config = dict(
    horizontal_flip=True,
    encoder_activation='gelu',
    encoder_head_dim=64,
    encoder_parallel_block=False,
    encoder_moe='top_k',
    encoder_experts_per_token=2,
    text_encoder_layers=7,
    text_encoder_mlp_ratio=2,
    text_encoder_drop_path=0.1,
    optimizer='cautious_adamw',
    magnitude_pruning=0.5,
)
Rows from block 4 of the text encoder, named by matrix and row number. Rows with one number belong to one neuron. Each number is 500 + 40 x the weight over its row's rms, rounded and kept within 0 to 999. All counts start at 0. Numbers have three digits each. After the name is the row's rms in percent of the matrix's.
# fc1: MLP up (text_encoder.blocks.4.mlp.fc1.weight, 768x384), inputs 154-230
# fc2: MLP down (text_encoder.blocks.4.mlp.fc2.weight, 384x768, transposed), outputs 154-230
fc1.539 105:607500562500500457543500500471500559466424522500500482500500500500516454487602500500464500500500500500500500444553500474522500500467527446536556436575500470574522435447500547500441528445453500500544500500500500443598520500500449462
fc1.540 117:523452500500500482561468500500452453459550491570500565421464498556470547547454500512500598476412500500500531599500522500591458375500447461500423500500500500490500445500500500551500562500536500443526500476478524560549480500500500447
fc1.541 127:500423530500490500527500500529500500500500500454500418500500500626500433500500536500458562500500562567500571542500500500523461436500500473500500500567500500463479500487479500500500458500479522456516551437500423560532500532390526500
fc1.542 082:500500438407500528500500424412500511470500500500585500500500566545500500500500500500500565500500548542531549500500442432549430500500394549500448505500517500444500547500500500464578500524440500500559536553458500500500569500448500446
fc1.543 041:500552500407500500439500500500500404564500500500458422500552500500435414465436500500565574500500500500422500500569500548532441427456500441500500471500533559500451500500500428500500500500552500500500500434500500500500445500500548458
fc1.544 129:500500500500547500545500481643436592500449500529490431500500500566500481558500500518500500500500500527500485500500458500508500500500500470439544500500500500500500592500456500416500500579500500500500459500500482417500526541500468418
fc1.545 108:459500500500500470556500500500500500536440500500467473500500500500500500500574442500572500500550500459480469500440478500500500526545500542492552482500500451500515500489500490500500500539396500543539518500466500431571540454500410500
fc1.546 096:512465500472443500500500500500500500500572500500601475546527500500574500417500444470438500526500525500500500580500500500500500500560411500500500500500458461500500454526500500417551517519454500444500500447477500561500500439420536530
fc1.547 089:500500500451500521457500442430500553500500500500500500500585500554572575500500500541500568517500500500541500500456429500500509500500500597500500546570500500451551525481500555433500521500500455449500500520500415500500524465383500500
fc1.548 093:551500500425437500566507432500450442500500519469500500462500517542551500500500500500543544500500546500539500514421456500556500435500500534500453500500500403500500551456500563500500548591500445500547500562408500500500500500500419500
fc1.549 101:500464506460500500500500500500555475500500601500500500562566500500500500500597500476547500500500563453594500583378500467513500500500533500596500536466500500500500625410500536471500475500500500500500500500500524500506553521442527500
fc1.550 109:500500592465553500439561490500542536560500467500573467544531500500594538552500500558459440500468500500500465500500500500559500500541436500447500582553461458500500500472459500366500500500458500500500516459500486443565477443410470560
fc1.551 102:500500500500500483500500398544500486500463500428500392500450500544500474440597451500587500453568500500537500500460442455445548472462483500558500473500452500457534578436500578461605510500500538500511442500500464500491468533365537500
fc1.552 099:573500545500487440475500500429500449400406597500460500500500523539462500500500558500500500500500500404557500500500500500521500374500428468500500468500500500529467451500500500500430562500445442500500500500431500500500500572525523589
fc1.553 102:553500442500546500500540463554500577552515500500553551546548550500579543500475443574457536453441500500500454420458487459500450474500438500415469531500535500500500529528470555452548500469500459634500559526500524474500500500538500500
fc1.554 092:463536546484479500500436500500500452453500500531500436434500555466500449500500552436541500500575500465573500571500537500560388441578551389458500500500500500500500500500436372500500527500500500500500473567500515500500512500500576500
fc1.555 082:559552500554500489438500500500500500413459539443500462500500500525500500441539500500546532528586546471597500500500500465500520448400461500500550500536500437500563500474573555500500500569500428500500500576466500429446462563446500503
fc1.556 088:500500594470500500423500473500500500500500570507558544500500500500526559500500500500596500500587558500500500500448500463500500500500500500500500500500500406500562500500500500500500648500500500500500500500436500500456500500451500500
fc1.557 096:500500564442500500500500441500528500505429500500544472500568500542500500500546500535500500500518500500500464487430500500465500500541463500462571500500500469500540466454535527415500537481500500501551454500529500439570500491415500500
fc1.558 092:500500500500500500470500477434500428456500500412439527500500500500562500447500500500578547500550531500509500539500500500500452500500500546525500500539474500477470519500560500500534500518453500553500471462450565489556500611413523427
fc1.559 098:500500500500500500452500500500500500432404531500572500559533465552500466500592500500536500500500559527556525538500489500500500500389500500500500500523476500477614523486500500500480535551500500388456500500466431463500543500412461500
fc1.560 097:500500500500500500500559429537500530402426500500500500500536500567563500500500500500500500500472500500500500556500500479500500500414500500609500451540480536500574500500480521468465500572500538437512500500500500500500495500500449500
fc1.561 100:522500500446500463558500428436450500489462500574510500500564537562500557555500544500452611452500555500600500447500500500569538441500500500433500500500486470500503454463500500431453530500476500422609456553423500500500472500476527590
fc1.562 102:545475485460500471447450468433500500432500535464459507500540512560608560543552481604532500500500500488564500500428500477554529500404429474550500500562500449453500573500500576547524534500484453500514500500500463500469500500461407490
fc1.563 047:610521500550500419500536500500454500500500587510430500602500500500500500500500365452567559425500500500500500405500500417500500500500500555500500500585400500500500574500543500500444500552500568500500500447500500500500500500432500500
fc1.564 093:564500500500500484559541406500500500500467500500500409500603560500500500500621532500513500500500527536588500500461500500500500500500500459500500500453477500463564500500500500457500500500500500500500500584474478500491500500500500500
fc1.565 102:500500500500500534500500500500513500500554500413543476459500460583568500429520500566500500500500561500500481559420454500550500447500478569500457551500500429458514551500468500467500500606500500533524500500444500500500532500399500500
fc1.566 146:500422543479455500479500500545472500523500500527500483500486557537545522527534570500500593500500561532526550562529500531538460500500500518472463517500487523500500500500472423500576500500500532428500500471514471500500500467361500475
fc1.567 092:500520500500469449469435467469500424381500631453500500500500500457500595449536564555541557500562500449500540494437447500500563421466404500500500500500500500545459572500497538500558530557500452500500407549438500553440500500500500546
fc1.568 101:587539565500500474500436500500500500500567484500500500500500532500549556500500571520459500500462515500606481500500500453600500500500404394465450551500520474472500542533500500464500546500500500547538500569427500522580500500500500551
fc1.569 093:500539500500427467539500483408462531550500500500431579500500525500500575500524500500524518480450564500454456500500500500570531500500422500427500538500526397475500533470500547500564535500564500470528559554500500500587500500500420500
fc1.570 087:500500500450465456500500500432500421500500536500425530500562437510561500500500500547500500444469500465459500568460500500500500500500449500596500500500534500500536574466511500443500521492565500500500500500500500500559500500500500562
fc1.571 094:500500500500500500523578393434605454500459500425451433500546500554524513435500500500574528436500500500500500500500500432489586535500500500500500536518462462463500591500542500500552472566500487528500484582456500500500527500419500500
fc1.572 085:509482500500500500500500500500500500500500500500557500500526500522500566500533547500500557500500500500546500500465500473500561536500392450500500500556500455481564500478460585500555500469500433566500458549448500447608500500500529544
fc1.573 068:500500500500500438431500500500500500500445571500500500500500500500500545500500592522541500435500500432500500469452454500523561500500500450500500500500434406529500500500549547500559576577500500500513500500446454436500500500523433552
fc1.574 091:468485500500500437500500500500500444433500550500450531500519500523500434500500578580590500500500613500500544500402455538500559500435561532500569461440500464500500542463552550500500546557500469500465500500446441500438541533424453510
fc1.575 110:500500444441383488486500439500500500500500467500528481422472552573510500500441591545500577500453558518534450500500500500541545468500460500500518542500472436452476554500500500469500500531500486500555478586408500573454512500455551500
fc1.576 083:500527500559500500500500460444500500500594500500500500500437418500545500500541500571562500412500500484546500606481500464500469500518434500627500500500500500595500500427500579500544466462542529500542500500500531500541500500500500477
fc1.577 085:580500500500455440500500406400548422556443500545452476500587500500500473500500500588543500500500500500462500500418368450500621500500500500500437500500500511582462502500500584500448552500500561473551536449448500500500525453500500500
fc2.539 092:500431563500457500500500500500418593500500472500502577500525542500402500500500552500500500500386465562554500500554553500500500500500516500500407429507500500500452500500500500500558405566500500405500500500537500500585448500521500463
fc2.540 109:500500500524500500570457528437469420458609500562500552449474457495476500500500500552432500500448482500539559500500507501534456450500436500550425500439500526560500450537460469537478500445523475527570566480500532560529469500577500500
fc2.541 087:563445500500500454562500500500500500500528500500542500493500419561500455500500454500457500500500547630530544500565500500459500452500519500596500500500500500414500500516492500500500493380500593500496500474541459565500500458495514547
fc2.542 058:448500608556500500500500500500500500500500481500500500346500500500464467500500500500500500500500530500500500598500500545500500500600535500500500500500500586500428430500500489500500478500500500450500500377500410500633421500500500500
fc2.543 023:500500500500500500414500473500500586500500500454422500500478500500500500458500500500383438500500584465500500500408523500453580500500500500572555500500500500542500500413500529462500500500500500426500500541555500500500458443500500545
fc2.544 134:447500500451520500500500500612500580529465500500458543516546500500446554535450500500486500500452500518500435465458500500500500571546500500422442500446500443481520500500433500519469475500500472463500449559500500446500500460562455473
fc2.545 130:500500596500500500405500500500558531500500558500500500500505500500500500500477500479500476550500500539469500565500433500451532500500500500534421500530500539500500522458500500452479443542551500448460518427510422500477440545440500500
fc2.546 091:458500559500500566446521528500500480500500406455542444500500556399542552446500429472500500500500447540454456500500500515464459500543435500500545523576515464419500405544500500468500465444450500517469500500500500500609460400500500538
fc2.547 066:431465550426500500543420539576500500500539500500500500500500626500500500471488500500474500466530454500569561578500500557500395390500523500478549607500500500603500513533404500500500500560500500500500392500474500500500500500500500487
fc2.548 080:524408500500500500575500551433500500534500457500462500500500453522500465436500500500500500559500619500462500500500500583441500531500542525536500353500551500474402500500500522500546442457500500500443502445500472500500480500500495500
fc2.549 093:592474500482500577488500500500500500529449480500553500524500594500534500500500500521500500527500540564526482500500452500456474500488500524437500459499500500539446478556500577477529450500500433565480523500500500528500500500543500500
fc2.550 110:439541469500500500500532500500500500562500472500586500561549500464522500573517462500466408500500461526518541459426500520467432561587500500500539500540500480500576387475500500500413500413437562479500540455520454500500500397464551500
fc2.551 113:504553500537500500550500554475500500500500474570500500449500458463411557500392512456500481500444449453500500532520500500579500587500500500500425500500500455500500545500500500538409500500500491384500500500479577500500500500569500457
fc2.552 090:500500500428560505442500542578481536643500500500500493597500500500500536500500446550552441532500500517407429500500470500447500501500500552500516447500500500500500551469528517453500470500439500500427613457500468419500497500563473500
fc2.553 098:550523412438500573500586456500518531518400483466500477576500500555545536500535500500516500500516489500500486478426500500462464500468500546533500500468500500500500500553556562500500500500454500484480518533500572500401500505548525500
fc2.554 090:500500465500500503500438500500451511460500500500472500462500493500500400443471500440500529500542456456500455567500518500500500500500628500500500479389526500488490638561481500578500500542500457556488500542500500592439500583500500437
fc2.555 071:397480500452500500500451577500551500565550455593500500500500500445449500500463500578556432500500500436500500500442500500500500487551500500500541500534500500575500452500509500536339500453500500396500500500529500436500460414500500588
fc2.556 089:500478500394500500500500389500511500500500451500500460500551554500500500500500552500433599500500500500500554555500500533500561500464500500500569500500500583500500500502555500460442411500500500500500500500500500500525500500500500493
fc2.557 086:500450500472500500536374500594500500500464500500482500500500500464500500462500515451500500535532439565500500500521500500500500500534597443389547500468500500513455558568452447548510510500500425523465500500500472417534525518500500422
fc2.558 078:500440570416545546442481500500500500500500466500500467500500500466478557500500500500500500500555500500428500500381521533426500559500459536500500500500500500500500500500576575500500440448500500500437400456500541500565478500500500569
fc2.559 094:573438455500550543470500500500500597500500500500574500500500549500500500500480482439500586455572475500500500477461500522371457547451500500500500500500500477500500469500563500500560442500514500528401452500500500500500500435500614423
fc2.560 070:525469500500500542500500551546500570525464471545500500500500500446455500500500500500500584510500500580500526500500500535500500500500500500500438381500557500500404561528500541437500496486500500500466500500571500464500500500548500500
fc2.561 123:500500530500579500531408526461524500500532475446500436500453465429500472370500500459568449500608464500500500540500500500445473500500469530538602470517500523455500500500528500576500500458437416617454501475500500486528500500500500500
fc2.562 169:434500534558500531551500555570500500500513468548500565500445549500432442442444520500500540500447448500443500546565541500445445530549560500472523500461531550549439450500432447469453457456545572500466527459561527492500500500500541500
fc2.563 032:500436604500500500500500500500500500500500374500500483500500606500500447438435682500500500500500500500500408608500500500500500500563500500500500500500500500480379500553500500532500424500500550500405500500500444500500500500500500500
fc2.564 085:479500510500579583500500500632500500500500455399500445584500582445500500500500430455547500500546442544440437400500500521449500500500500500424500525530500500550500555561500470500500437500473500551450428500500500500498418500539509500
fc2.565 102:409500500500500549500500541500500500500451448468500550500500480500500500420470500500500550577500500606500500500550500500500446500500500500517469500500500523500487500569500500500565500500425473500466541433500473509637500500466500470
fc2.566 112:451378525471431500491500517500439567551500500500500519500500541524500500576490500500431527517500567619500500500532500500500462500500603500500500527547500529430489518537466450442500459545500564500495465468550461540500500445441500475
fc2.567 073:500500554606500500500520500500500500500477441500500500500459500432500534500436471500500500496500382500500411500500548500500500500500430500500500500610500500452493500532500500487500456542551471431500500580500500550500500500500500500
fc2.568 114:500500500500500536500500500500459500500500439500569500500443500500556437500457500500451486539500492461500534550500547563500371454500526500566500500450546544500500446584557464500500500500500552476484576457500500573500500500536500500
fc2.569 078:502470566500500533500520500500420515622500484500500500500533495500549534495500500500458500578416500500467500500429500500500483571500500500500471468452500412500500500533500547500500500500505500431500593459500500442558454500500455441
fc2.570 081:453500500500500500500364533502500523500500447532500500441463576500500550500442616500559545500500500535500561500567533500500500500500500500444562500500538500500410504500443500564500497500500404508500395500567500451547476500461500500
fc2.571 082:500545500500500565558500462500500500517500419419481500459500533471500548451481412406500531500509390535480500500500571522432500536500500533500500500500535500500498500500558500545500428450500511500455500500572500452500452468581500460
fc2.572 081:563500440500456500500500500500500451500422500395529443500463500500500392500500500433567533521559500500500500500500503500386500455463593557500500450434523569576500500549563541516565440568500500500500500500563500542416530500500585500
fc2.573 120:500544529500483500500437500452535500408500558473500446500500500500569500453559500513550500465565500421500558533453467444546527500491449500549537551500442463564557542447500550500542557538462500476571475562434467500540566500429500500
fc2.574 150:553521565500483600500500448545500500472530475500546500441447567467471601500500500439466547520437500533500500532540541500500436500574500445428462500500527519500500500569453458446534442500529500500476500500500563450556431500526554461
fc2.575 102:432524500500462500411548616543525500500500469430456500500500517554500500482430549578537500543482530620551533500551500500500500449500500500521500542500500574458492460565448416500500543500500556500500429500529474566500471500476500542
fc2.576 068:369500457500500500500500633500494582472500500500427613500500500391379628500500500500476500500428500581500500448500548500500500579595500500500437500500541520500500500436424500500523436518543500500500500472500588500500528500500500500
fc2.577 070:424413585548500500500537500549500551500539500500500580500500534500428500572500500457455550547500500630500500500581500563500443435542587500406500500570500500500402500500411427500500500500540500500500500500594390500500465500500500525